python train.py --model="contrastive audio-text model" --encoder_drop_path=0.15 --encoder_num_experts=32 --encoder_expert_mlp_ratio=1 --encoder_patch_size=[4, 4] --text_encoder_width=192 --text_encoder_norm="layernorm" --text_encoder_head_dim=16 --text_encoder_qk_norm=true --text_encoder_parallel_block=false --steps=5000 --batch_size=128 --final_lr_fraction=0
Rows from block 8 of the audio encoder of a small contrastive audio-text model, named by matrix and row number. Rows with one number within an expert belong to one neuron, the router's apart. Each number is 128 + 24 x the weight over its row's rms, rounded and kept within 0 to 255. All counts start at 0. Numbers have three digits each.
Before each expert's rows are labels from the 100 clips, of 14976, where the router gives the expert most weight on average: "strongest on" is what is common among them. Only what is clearly more common there than usual is listed. The data: single notes of 20 synthesised instruments.
# router: slot weights (encoder.blocks.8.mlp.router.weight, 64x96, trained with AdamW), inputs 0-95
# up: expert up (encoder.blocks.8.mlp.up, 32x96x96), inputs 0-95
# down: expert down (encoder.blocks.8.mlp.down, 32x96x96, transposed), outputs 0-95

# expert 30
strongest on: organ-like; vibraphone-like
router.60:119124108113159125132182075127092139084144139082119110086131156107116187144095163131132142114133093138152110160111131123143126115072133113150151147133146144121131096130140135153121130137102122151136200133129145116092151114100115118076121104134126164144133132133157168104128143144166114141
router.61:098124111142156108140185120154113149107116149097125108123148157165142122177058140122117107120127128138148149155122138122110117091111133138116128134119106129138086122115145146121142089125117068163145163107102145125109110135134119099101105125125093134126189117110164135099141108111165084181
up.0:129172137091066150126165139114152117116133169117111111118108146132137085114151099095104137146108108106138145167138116137133143141124124174138134150094131135109126127052092128127163111141109135120112163109100116169165119126135141125141113147134153128114136128131103127196169139144075101115
down.0:123147130093169115120139150128105174145097135110132160122121123115124134131122100147135139104106107136144143100133095113142151170120137157191092097126133163100148120088103129096137093142110196112071145154158100123128144132104118135104090160138076146127152133108113085136139118130124164132
up.1:122133147138097134129166099174136141146122115075107141135127109160116108146154159051134131148097108131149116155137130162105103148147119099123132142119075071121118102090131110171134136144099141116158124121106181152133096164143138141111120115153102143140141159151117126115149094134087122151
down.1:173134106132160124125147152146092132181117136150126115131101139126104111113118115151104098110142107140120154147106071108100126149118138101147109087101126143101142145102131146084157098147162125141162176100181096114142118126178135056135128124147115103123146077136119118146124115142125131148
up.2:129077088184128137119143111166125111138116102136082116137098109128114115126088143142078137134124157132138085078152108099130133133113107120125173152119107145148132133107162112150118148159164127144161143125121103146150130096142091098139160104130179102152148130129146074120119131117173161130
down.2:110137097098164133130133140170102157134124142103138119114126138164128104103148096112128189136134135098102111109094150171139107155097151131092083138135111068111107116120148093173128124134148110157092144133093119130162067134126111135149154094108135113088138114107106143122125141145122085112
up.3:129120172138162070136125106115108134121109150161134134141118136105133162126162134124147117163131148133154141121169168126143124182132119140083127090179141124144119106090147136075108124119117101128112096138101125138130120128150132128152112111153124084116167093128082093121063126144122081131
down.3:090163163116147179115146115165118073112142157140123168123128115151142143147143154131137101118160098114142155108118136162150135149123128150097117121147153165123117128122140136157146165134150129120180103080106131097147093143137181150100175110120139090168101105131132107109105139110133109165
up.4:144089133136092134086122129149133123126128091140119120138096133134153199081128119153128109073119149118110110123120140131152129107104129135085164148147101164091116118112128103150109141149152164122097131117121148124146146171138164096135185118112136098112140112165121152129150144164157072141
down.4:137170111111108142162141106123125112127126115197123108126082143131144129144147085119113161125139139093122101090158102152145117124094147135162121117102129115125160120145157146094140129178136144130105058144091110102151109157131169172174110121147162138133143132134106128129101157146130114091
up.5:138095141114130133129096140110107119097191134146128137104115131097119103103090146080090115116114142171143123146154183137082162126090128138127122118146165128123090092131137103071108135129175112132109132182162129127138102113098137153141106150122126142152186126126144106147142135123123149107
down.5:165128138118125119104118158129120171146144105118110095141133121168112110141162125138124113131067079110094068129103168120153123080137116175156104117126152099119101130140135093083090138147155102104138137108098134167113116132130168141118142133103116170138155144169140116127140138106142144163
up.6:162142120133126130123099150096113112136130121096073120105148111112122096128134165189096144140126144167189100120118113135076126126138115134154186129120110100118127153119132117198126121126124088137125150124132138099151104134122147094107121122102145129093110109182135162154146158113141103143
down.6:136125135161129115143117154103142129162126104111180142146155152113126139103106121130141132114116167112110125089089103074172131146117133098153134149135111144165167135141117122112146093090116112133107070168112119145112108117101135133092129083163168128141161131137153187144148146144170104139
up.7:143080106122119138144112093144152137159153147147155143162110111148085114105167087183101147109149138099155101094096130106131136096121127095161092109119144140146135134119127133094152170149172138077103099129076139111106112145145113131116151148106166145122144123122132095094139108123133148154
down.7:131124172131104112124113128142154080119160110123125147124138104102122139083119138132141130101080187120086105148090123135115146110173142107176104130133127121170091077160096082158127116135108129155121122127147168151135079176143108152136121138125156105130160127095123125136114112117134095134
up.8:152131149116148130157104132085143096098093154107118115085112152097113098128125138147123120082097175147139100104152098132123131152143126117123159122150169124121112143138168133138109162127124136140119137116134164107085126083094138111100102110129121179109113126125192159170124121188114141141
down.8:118094163101118120123125170099139147124116108104138138144132060110133108120160107139127157116119161135142096102133124093120111153111132139133150161127178136077118139143164128116131133111138108172097150133090141121147128117086121195130110080177156101115165119113130115158114146174133125120
up.9:151072101143135172143150122140085097130169124110093117112120098141133064136174118122115154113138128168137128129112147084100111144117163097113138117147124145084132136144153079150145160107103132143132102134097122157126113151113141139133146108144140192096138114131123125140103086106137149159
down.9:110121077153166194165137123115089115137158100136085150095129100164169146108130137177109122108163149119132116148104137112129103111152144142112155132112111141142148162121137132082125123118178095094163135138134134160119145143088159143124138165167116138135155154122157132149109130134138094112
up.10:091109110132117116077112181087172163090103084104129125150155124107134136136124120150139131151136128169136164140153143113117147153111131087110112112114118116135125110125126113126086087114137162176134122126104116096151173084145130149090090147155138141150105158109132118168122154159154142151
down.10:145172145120136146114077132089127160118167141138119123146102121100127123153118120162119159132119105093081107121132146126106152104120130131105108108110151147132097137114140170134140149121120143125116114106107113183122107125083130151116114080107145115160186170117155100148180175129090136166
up.11:142077130139137111116131098163106108152122156142120180158100063120154121127132078116125132127111157147081144118145140097112116112146144152133145140132116177159110120152118151112159107124135119117174103145140133132161101173169122060120137139132116139125115120113123120133091184120134091134
down.11:118154117127156170146152126121138072150139150132122119117132131173124117105111134162110126161109090134157109152130132110122139168145119143154110103114111125162133128130091189188094166163120119143170070135139157119104108125137130125120151138125125125102141081155157127101111179143119110093
up.12:160106127125192128127148123147091131125102126154136127120129144111171123131151128112107172140091133056098117131151059101111205132109133121107126145092146137131140149139143152140126166112146112101134150113126115151132130175141102122119134107167126124096107126109127137165125121114080112133
down.12:096162089150100122124146107117153130150083150101140156112153134122142125134120064096107155150105170125166128187128135138140108099105099160129142110167105145118168109132146119139117144117137103118129166133122121123185150086156105117128129143101122108089129119107160144142158100125130140075
up.13:163119105146155115138105110107159123132142125127105149119109088178131109123116102054139139136137132112095138098137155130120111129128081085142131089138119145154130165124115150124138086137119129121208122143125143129179174142131144126097138131123104157121170125130100126076103153107112120151
down.13:135149127128149123139122100130163106163139139141109128159083118152129087136104160118123121138151128152082132182148130092079118120133120141127087095119091112119135101130120113154082143109083139126131110121162120125196145151151089110086141169175119131137131120125111141104105166128113132170
up.14:099117129092113110142139135134138116110140106133176177167128116111171112134144121141168132089162122131093088165104158119128145123110131129109105097140104142137116154109142117112108159140150111148155086112121119099152137122150045116154101109139142135130126194143161140112097101115115162108
down.14:118133106147122133117135127110113120137119164137092143124122118145131130192116145163124169160102118104138123079096107127170150145128160139141131121110157112077107085125108113121105118097117148161170148151120087127111108120085178104175143111106113124171177116099117105109157160131126115113

# expert 13
strongest on: pink noise; decaying tone
router.26:113121137094135181156115144153114150091119137158120059151147166120134163086129146105089130114140146136144139098104113108096127149138134095184128106148105180121115157092139114092142147116143126160146117126126165139100106111129136118067125120108122129114135119157128149136151172104133104100
router.27:108122122106141172145162127120149108098090136119103062192159128143150171110074142148102108125116118097117126164108099107096119111146137090178117130126117159100124146119114120092138167131127130161160138113150137102124109106129146122087152112121142135124140077141133139111151157087116136124
up.0:125130122145130119125112094135078093124165159109135121122145138127124129131124110134126113159136135129118049126155098133098157116169136117135084130142141171115124116117135145150178099085130153171173121129116120147166119123155148101143061110163126140138144104135130108097099129141144161076
down.0:157106121111167127089144166173103120150121149089164117142110127082146142150099140093117145158150104150124128149133117149165152108112106136105096129135094161154106112157105180102149118111114111161124146179159140137122111127149108162138124115152093156149117134159143109113108089087133165128
up.1:169177131120085096143103121122108107102139135118113124089103099146154142115152068122145141143123123159117155159139096123128088133119130107119139120163113164068089115157127127105129126151136083100130148182112117147104116150078109169120141117156123119157137148136159150149108162098135135132
down.1:113140123112122128129133136114126142146127146161077103126070124098113114120124099125118063125137116153140159137136147128125124097135129174103132124178142135129117066085120123121142132162093114132139191112123129149169139131143159093140142073108161094109135136161145107150098132172102127112
up.2:149132100135162085130181150132105137096142108113140102154154134118071138151145174109094131124149137137142092085175118138116101107135114141129135138130100131142135166131125080121125086127141092127127132131107119140137105171139149119168133089107112159091153107163143159137168081129101113148
down.2:122128118131132129121137178105148120134170085175113119104128128101112126093079157115119118144147137065141166108096084120113141101108104110104145118128098172144180114151147140162096104134130129097121131157108116138100168171143102141094142130151128081142109115131135130153107127134098137095
up.3:154131108151123162144137127111099110112138121130105121112182118116130073167087099122117149149134153155170143139113092131159123089115175117137168107208088103115139137133127130129110130130146123118133152117095145119134160133140102108170125146131123128142144159091110109094123127134092096076
down.3:126130086113120116136149121139118116166164158180109110156112114134087124140110115114107134128123120130100134152152093107109118122103129097135144151175140147108139094122164117109101103110170119129136138153118086196129159107159104109138119127138165126085093164119113100111124099144086069139
up.4:117115178099117145093112107157146118123125083127121175120100136156143097110125124107140162104118160104128129109177135109094138114133164136143127126160123087141128119158103137133166090163139147187138105113117080153151125155094122146162126142147099103136136105182085111135098126143133100126
down.4:107100116127149127143134134110095107149162134141104149122115139136094120141087119150105137116113129139120101177163160118148098155143169121087120121132134112146100131170165110146127143115146124147153107126097151088146114131152134178165183152188160129146154097143078153099119134103139103103
up.5:146104086169088126123156113160106131118130134099099163122123113105135167113147110177125094163129158123130107129100130165131128125110082129165115090133117108085147145137148175150111103117161152117177110126096092130153138117117136166115126111131151128123137109179089122108079138142145163127
down.5:089117109171143153138163135123089154139106129111142156127115091096168133118108130127113140158163098128114147144113154167162108116113177111143107161121085102132113078142114131106149153128151148137120140196134130165111098115138138142149097099137110115159144129145158138105078136103150108166
up.6:150161155089119145101049141105189143134142124143135034152139123134099172124155133121085126118094142146140133141168137119146116131143123122118178111133112165115126124121110135115114125123160163142161092113081141139162113127132133127120103107105123144114130122106117140102129131122134148152
down.6:133151078102112119150086167137100159094155137139137098161123131148107141110121118171129165135094091138117104139130113128112146101114068132118133117166191122124126165153091180140117139120153140136083124115132137158144094123097152141104130088133126167141146146150159110151130127131094129154
up.7:104152076119110105180123167095173109137105082100087176138117145069170117147118125133132144165150136129082152144142130068114148143118102138120118123121162125128118134102140122126091124103098153134149138116132140100123108137135074132147148136133129139152168129140126125113185123135132127133
down.7:111092158145161110092098185111103123122124108103090101161076167126131111167179116109117110125153128091141118134176106165142111149116106143134101161078128144088110120106109113080130167108109110148106122136150123110116097101125146122118113115134115123099174163147125141131130134149122129125
up.8:144128145092136158121137163133154141111123131106106122175134100151129197138154155145104114128080118113086119087136130105122149139167108099110110131144120143112145154133106095111110122147135167157176146144107096134122098108152112118069124154134150149166082114137112142145114160123151096092
down.8:151105171104178141156108167092123102107134110115103160104117135144111117133121098153145116117084106127128164134121158142094122139115128142157098092104157191120143133167128136114125183102102124125167120105121160127152140111120092107121105098134106170154155130091125118155138123167143166144
up.9:154108183086120122075100132102122121120104107136134119121102126141087121125134097120163159148128118120093111110137150139153152139118160127071138119133148100151173140119157112155100146160174132109104084114131097151147145126095104132123125121148085099179147144145091100140150137147142161105
down.9:126178133088141147098113160144132120126131153147102168117155122131138147164131066131118146168136114180133120164137079108115114151137161119108132078134118139120110123139098138119153136140120120163086117113086128130083119111148122167089138177113110157136115098129127131097094087149110143148
up.10:146154121121112111102064104128122109117130143152136158135103166162103117163129160135144094115108091114079151095117144125133132111114144160169114123145119124138136157127137114108158110176143112141097100092160090126125097133119110149137148108156126167124136152110135084108106132151193117178
down.10:095106106115117189129155140091116111103135147140139163083134112156111133146125101122160119131111152113153113129146132141196141107108135120119095154144153093145111106177109180151126113134151139134116130100099106079148145090100149186105093120139132100129153111148112088110114120114138127134
up.11:087114119140098143168137143099128156100143078099144134116176098131143125136209164124122130129110122177093142123117106124131112117158082169120103098092143162140131126120135136126127149123109179141125120130156159127099107078148103158121120102128130135125128130122123158146118150080151096132
down.11:160141161113128095105077177099107147114130129150136122148180161104138114124164096141127136108097114117129177095129149113127162131124125167149068125088133138089121150084158148102112148133133121142139149125112132130139124154079139095097103122127118137121095144134152114189114109108139150147
up.12:162124131160131158112080163085143149131148137112123152193131153080128172145112125138101111145107092137142153135097102129132132119069128129129123118134137103078130128094157153140129129127125103102143140172094099138128155157120141121105103114134118132126093166109134122174123128162101184114
down.12:118141133173146187109086154067098123139143157125140158114109140131130106111103152127158115150145106091142109122124172153128127155118151140161133164074135141119143105087140146080083094133099123138147108158121105119161098095167118095113104113140122156139111115124140120131143128159154117152
up.13:085148128144078104162110125113117098137111139120176151187118144124128137144099163114112147132141133117110165083129176108116130151090120145100120139134120086133111122135077123115140114115105143135142156174149130153101097121152144175107126094162122109100146120131168124151168140109149113083
down.13:142116135145142131128090114162132120121145136146134176119119160108122122126089138119122129093153109114102116112162124124117168136164146177150124139080139078110162096189104137103161149129111137136105149132158134111105099102122155113090120110103113138145129145113073116118131091125176106186
up.14:105072112102119144100126104124131130114116120115099140129122126161098129150159123100135153117115182115149106106145141149159162127130158137151160132148075110159160142185061106164155117112150103127114124127094129123137112099161134118163163102135126136106141106143118123135157109113086155081
down.14:112130115142128144118128161132171138138148119160148163072092149139092175153139114158077095115103143159070120168109138122105149114143108114083125130153124124129104122147114110124119143122164158114149155117091166138100130137104118131129117116141178149115083118093097136147115090146098113106

# expert 5
strongest on: short note; sine tone
router.10:126131115076177125127162114149079122118153122137142085147148153112134108147062118136142135119145148147101142164107137112106115097104141136133157149147117150088091115163174107169108123128112094166109132107147124119132086147118166125063123096118121122109110149151135120107102112116118098140
router.11:096129129097093131098109141118124200082129145119085121077142171164098112151139128111147125138135107165115156125115177123136116151097096127099160148119135108158116179129123149116098110138136096144102144101157084108110142138139109128150105152128112119120093129109180091121148102127115137126
up.0:137140128103170148146104119096123138150116113129106103130148131064162104155110109147162125123102167134107120156176130155122138143099138123162129125104136154158116127098145172079136094110163091101120120148095108135156160123109117122113138131141124180131156156081103140087136133124089089136
down.0:098125097101137138116146153118127171166102116186114131139120080124171101086134077110117123138102173138136142113096129080125114097153087146129100116173129098105165133143164158168154129128157155111151129127151165123108167116129101122117143160142151109137129141129144109147110117139133108161
up.1:167124064111087125107095115128147128108143128089088099182162120101092124149129159154119111119108143165132158177123125147157103112170095125163129180103145138120121096130109132135160125142136166126135147163106151112104129145133152115124113102145153112111135106088138148110152158126104157134
down.1:108141123095118167099107109101099128121116139130123133094179139140109101108139135100108114102136106172141179138153154161114088116085127101147110189108158127119124118137106139125164139112082133140100123114156148124137106164170126118099128153151080111109133138138147154090157098132155171124
up.2:094152100168163103120126150135132127144116121097144071138164171117125154165105132118136125127128140138137119136091142107147124140108098155146108178119145128135123113118096177093143150129116157135143092149118054138147165143140150111120144169107112141095127134083143120114103157091088113155
down.2:120103106145134116113132144136132140124107104149110099130161165128117120089155106153115112104101131100155151137097131092146122106164136145111154087126141136113136131107075135158114098063141176137156161150168125095108180127122113099110153156144162151088146099107114130128149142121136125186
up.3:129104147094105120097113111131103118108136147130097160107062180135140083158111147132107147136144133130123155145109116097143140116094117171112119121117157112120132205153115161113147131132133143190139117124116105124105120124089124166133129137150138095122113106088180114160130125145169141134
down.3:142131135150190129141102105123149105101147112153160154140121135153123134126072090141148100139129145116115101132159164142113165149110159138143117114134148134112131081134099114093176132118085136125129123104140070134100098129135119128106129122115115190134158095109105135091128155163145181145
up.4:121113126107099135148123142138138130135114158124075140099115133107168123088133094144131135128122127165167143122122088081148142154122079166168097144165123126157103141181123160133149090097110108096147147102157184151115113132109151127120149121123109118083161117126138140129132186108130108116
down.4:097136179108101126116118133107167133121147136096157134136129129151124174158106144111136132150148160152128126126149115105137131112128109088075122118118114116117122129148134116135100143154102141155118118069128137162123137110175099053146099072121106133131114155133085131144095145138171161167
up.5:138119161121171142118087129102143141123148114136106127126098124116136162092112117168154163160087139140132118171167126122115129195146126145119123117083153097108107133109117140141124152107138146084115163125108127124081096105137156141088144124099127145181153123083130095137089125144158101137
down.5:160178109134130106190108176142125145110120149112164176163150112104094095118109094104129114138104129138134119148125136129150145124123089151074133114177116144096107125153163098118167157114131106150137109132130144133109092103097133125137119118116111145141126107089186117115164109139122090124
up.6:156159128126139120128122108114119126136126096126132131178106124148107145134148136148104129084121115104124144119129144163147150106098140163150124108118154113152125085138135179127086160066104105140141116108126068161131133136140173124178110131140091135113113150089142131071160148169161115104
down.6:127115080096145127124125152123154195115150196139113112126146118132114103156148121086158149154121139101122145145158137090177140102137105129104109161093156116107128158111144114141099094135117142142163079167131139113115102154132121117130161139136101131119096128160141152129158125085103121165
up.7:170135125130116154135119092125154113150104119120126178104126098161161094113154110098140141129087103140160114143118090119130166138111117136126117142130089125103180115117115090111144113109115109140069164165171133120136176112130104113149090152174109127134172124101130140170093114135112112126
down.7:115110123143111145100106152158123180142151125154093125131157141154166098123064162084130156110151139131137139172121078144132145123098117118164136141135068141128103157149106130111155100133107099115108099095155112121176168114147104120137077124131131137143150109132136141124122154128124138174
up.8:182122094123111136107163139124127125122124169120137137098122103103161154135176095119079095097167091146118153161099139174163153079134110139139113110109134162168124109131120129114158077111131120118131147112096124107149128133176161149144118153124129120120100107142123134093143172129093142119
down.8:130161124133098140114124135099110111178118092147091144079096149108137131129165172114154095150141136148107154126168180139111066150136166139155092167107133092131133135137159117164104129155145127103141130129127110109179117144140100109092151133127133136151141129145084084118118112134138144120
up.9:138142124104157157101163128127104167172117123112100132117132096044106125156159148126099101099112128086138129130162177144119131143101147138111102149121148130126150096128104102117112177147127175100083120113154116141150142102148119145090082140159153101158122138122147130133113129111144147122
down.9:152113142133114145128134122172085141132107128111137171103152160084097096101123120141142140153128129129133141122109179094170144135130146145131127139115155103089108103135124140122128130133148113110137138125161105138116093122106153175122076142142170094178176096099144172139171129087144137101
up.10:162142128147135119158114142104121109127114115103132117137089154158117155114157113110158092162137103073162152163163106135114099121116151155123106101143119120109158130111132120128138090165128121150061155141122142112116137153167115096105101129185089096151153097152108116168139134103124093114
down.10:113130098139142110174166111119135130162124139113170140141132149093157124127092163165119141144140117141134121100121103135136121139134139154127126146160160113158124058103161128159159133150119081071128108108165129094142139126129128121156064135096113109161172150139103103142116123088137142108
up.11:175181105164110169128115088111135123145131103104125117117141128092158135122134129140134086145141145112119120106180087121175103129132131177105115188086119125141112108112128152120103138143138160127126134174118113105154144120119128110156167107101131114124122151099139131164074107137126170102
down.11:129126130176081157115104097136143107105102175155110150104162115111143129136124110131169172112144116117100168097112157159136132141098118118160149142117105145104116106141135103129111152152144165115142126098113126101099161149153153091143103099089142134085146113113131117072141094120095154161
up.12:133126129122137135104180136181078144093119136117180123136152126162134129137110151164092102143133102127115122113152145064124123077142114142129145114094116110129122185126127104180080104117124119130125125100131123159125173142097162140093151123155095122110119125110164146156151119120110144140
down.12:095141096175149115120125107134145128139130159105137137131118098151106131108170142136125126107161135139114146133148110191096121123121175078135160095136127075113128094142103114119126124111118135163106143126143121100120146162117120112109133084139115160152103172125115088139092074168100140175
up.13:118139095119162129116110130150161093138139105151118104126104106099136146147159124136080127117070143100162151084125109123156093153118160156137123108132118084148121158206101121149145148141086118106120133151123094115149101128151161164146179129145140133133152129111135126100099121091130147131
down.13:118109144137157083152129152130148096158140161197131124118163140075095141106131107130148113136103098082125125091099115139131076068139116153121145131154119110113149118146136139150109126136124147105124138156079161136097112152147131126133144107115129109115142181134102170121148169131111157141
up.14:127127116172130068134119144141107155119117153118151154128144129119101135122124098107113104107120147151140127129183155122113130112079125147114136115136172140134118133138152183130153131144119045124170146134144123120106112105141122084154090170144128118093158146111148114078124142141092087125
down.14:137105092091149122109120174127133154137163097122101106154091114152129133107082119121108125124095133142114107134171112124107158098145112150106130142053147120123128128100139115107112112147097110150159127124132102116116143104138121083160161172138150184128119124159135090120111126175153120173

# expert 3
strongest on: thin (high-pass); organ-like; instrument: vibraphone-like
router.6:112111114113118109178185101143083119080122123095149168184105150133109122129118134111129088167158146102123111127151086119119177102101162122147134136133105120139127100143134145124110136117097091138132138108120181091127153135137119134090102129074121138162152145130106119133155142099101135111
router.7:099080119107140086140194114110113114113141155112135144094146141098126139125087128104107089131143140144151069139113115133115158117102143110127154154160138122093098116155130125155100140146086075124117149115119161127127144113126115165109123077100081129161155144128150136135092101108104150117
up.0:142093117143191088127086079120109172157159169109158100098152094121142119112079105124094159116109149125154132122125155128111170109181126120128116126121129132171130107136165109099127107140136129124145186104131127126124133128120134163104136126100102082141123121126107152145132108152129165148
down.0:131196129169116110131081136125095127140099155135109165115183109159128173134122148162158078165107092103128105163166161140091111114129104105133157139172152114127169127100127169118130113119111141150160144118106126152143098140122128128122116154121130155141087105140097131132121129128103140124
up.1:119128167085093103131103080121138110078169095128164174142146152143109134121113107149080133115129092128121134115132095117144128130145119129124098159151163150155109123127128126141121151167185133153104078129095133092122117160162124131128168105114163142149137125137116183125142092134104141126
down.1:147106154122126121095112122136134140123096104129100152124092144141117128139080102116105118165154118103112124133134167135117105084116104140162123132162167115111127114121177101172129138103141171120087088141116163128118118124149147160146159173137117147136165081147132155109071090160127151105
up.2:127112139146134110072142137117140156122140089129130151100147108138154118136153133093116153119110129156160129140084149097117111088086168102152112149134165110136124147126147089156139103150126149127110161111114148147124153106143110086111150148079136113152182170137102104153070127085123141108
down.2:135121068108112105165173129130133108076154151161126153123129118138139108128135087109134145133137096137124091152142090115125097094165123141116111137138119085135142204168173146146158121130155134177146140091157127128123124120121135125114131104116162111078127165127111122114152137115102095137
up.3:137104130153115156130109126146117123170119149141139146113104098101114154148155152128116090105101132118133156145161160116119125102146184151082095124128114100164066095117097122125098140143149125092113134135153112120114120146106113101123111180141157137150172130122179131177136134089120125081
down.3:118171136110118137141111130115089095150133129124088092118132182125106156174155141104167140126142153089133106123119173138115113132121104107126108112117107126129128162187100163118115158133137087110162152115086140143101122118090121127153119175097154136121133165158113120101074117145134158143
up.4:154074136074146137108105110137101116140090102133082100147114149122123128125178114150147125110111101127133137129113154105131164098109098132120107152151157100143144103136104111162174130090146134150164161137132098101173116157109164131141148150134151113121086161149096173119118123150153151147
down.4:126087146182122100156118134116130147094099137111128113156131119129110119147165093098106109123178164134154109155118159137139118157109182142152134118153154143146129095108136150124121170195123113120133073143151157130131130109127112128123142140147125130157138106108205157151118092141119127109
up.5:101106134154097138117197147118139121131136134094134099112109137113128189101185117130130124084157138130156113117104138145091149084122115119151117129135105081139153135090111140124106080124114118124098148133119145140141132143144153101102107142108137089168126172140090143161131160149177144125
down.5:139173123169099157126157119102119127082161165135110128157152123126142169128102148129118148104156127112147138083153135100098131157155139162139170145099110156123170140093090162111171152128148114149105102127140120121084097109122136096161127117147169102136140130146114157154125079138148123147
up.6:118136136159105113134116119144108113113134148120116088177102123150125174125122185118148099145133148146120129103140130100198130120105130142128066135145147151142143112098143092121098074182113132132176116141141107134130098153122108085143108106157118143168120111152107141127133117070139124120
down.6:119137165123134108143135064114115132110105139137120108129098128122114097131139058125154092080129095115126121077116104134108102166119116161144109129087112115094107126153133122063126136140101146127131140151083116120167129117122106109144118126087120128138138135151147136137117164180158078149
up.7:173096125121133168146111130085143138175134161111136083083136129117114126109146150119089154145087132127102135097128141114133144140139154090154127102140123146121139106122161140143167150092114128116151158117082149141114137096156124137095081094139100152133099127141096163113110143131098138193
down.7:130084138146126111147120149146101142145124123086118128144182081158100149108096129117112138144139081139134178180101102153117144125128156119132158149115130165131122133099084115129120115074161088155141158127157114151134145166080114124143140121118107096160107119105144161135087151142111129113
up.8:147068134103126134145080133183160105150155147112126125157105103102114095144106118112105135165133120147135112150126130111140136114120097129128100111155117162159168148178093081159114152111125099123119159143129116089128131117158130080108123136139126167127140106130168145119185125096150135094
down.8:096150122121136067117127082122114103128114140099143141090092137140119136099084098084176085133117148139090099126173119137157122112103128115132105144106134122151124164108123146165161104156100111100160159137098151120157115113130104130080166139121101143138137133083103129106147127149119150152
up.9:121118154136165104151125102162178137121098113154119111116107140108111142106143069147132135106163155108161086147123150068146081184130085108143160109102105114124122142119148130103145124125145121116076130077123141129103162147133097128144126137138161115156132151135121107133134113169159157132
down.9:135141134151105106113084149178124083136165112096110151151147155134143143098165163159143136086078118108109139127135123124143143152097163133112082149150157118135123115096142139153160121105124093154104143096114139097135111139089117131113113107116110136076157107132099141152139071113130118166
up.10:083131152125148125187131043109175142105120095138108113136120099149095134140166128130117136105097123109136100122152136110137182141093093118144137107112109170141170165146153136149181125126142143133107098134142127108137108144116113147131162107159107131109115112137104139114157126088110150122
down.10:132107152157147107101114138121076121161103139125162158150133135141096125124097120148127117105139147118126115157154130128173134141089071133180128133107156163111085121086150125090162168113139114115118116110137101121093128089129147129127123121124058147134169124136118169120127155178147122138
up.11:090069099075089169150137128128151148114137158121123109127141105176119081111146157109156124092116090131127149112113153137121132144121130143136136167109136111157134147128095094133102143145180119112152148094140121156082086106152140153119149160146098125099130141127098165118147100154146138117
down.11:141118112136153092139080133127109085116128138088157163143129099090118130127105148180118089120100133181168120110151122098089118125114139150169136091128128112116145101120130105107109119117111164126112125119142120135122105158092111149085117103139134168113146171082124108177096102153128116100
up.12:148107144094127155138096117119143178144124130138115117121088150156125109106111188141115155104149148129095109134121175134130098144126129127090140134142128060097126113169115098145147139120108099146174136109130089147098138132118128131085117120127141153130110117074125132191111170153100115149
down.12:124092136187134135162122107120146127124087117130142143153123131088083118173142103143139111116117118189137134173125140169122095115151140092147154091140187117114142110109150144153111114148128096148115089122089145100170100135094127160150139127140117127107139150115108123144087139109141161102
up.13:094089109173128105065138122105159156070113116121097179138147143109111176143148120146142108110126101148135119133129155109108159155111149137132126122109135131097118158129108119126136159131152107144127100118111165125099130127123162135138153103127156117165171181095138097097136158088102143110
down.13:169118118126096120095160145133161130114142146100170142143104145084079148125176125138122154134118136074152099114109105118156100158139115169099116113123137110117152148180157121135158151107136148108113177102130134165071138130118150130102119128147111107132167168123132110106136133088137135154
up.14:120105141082103135135135136097133124128136122166130145103128151149151096156174103129139105103097095166091110114124182071129113150112132098121163153127148124117148121123137096156089088138149146120121111113138153147104112134127152112126083170165169125172139136097125127115090102137131079147
down.14:125159173106109157183127132179092142094161126146134133108110112137149159151115112138122111122138137162084145121138074135138114113157107146188130109136148135126153153138142148187128142119179142122074137118110122113142165139121129141111111118156114145163132143104150098118099097116100093137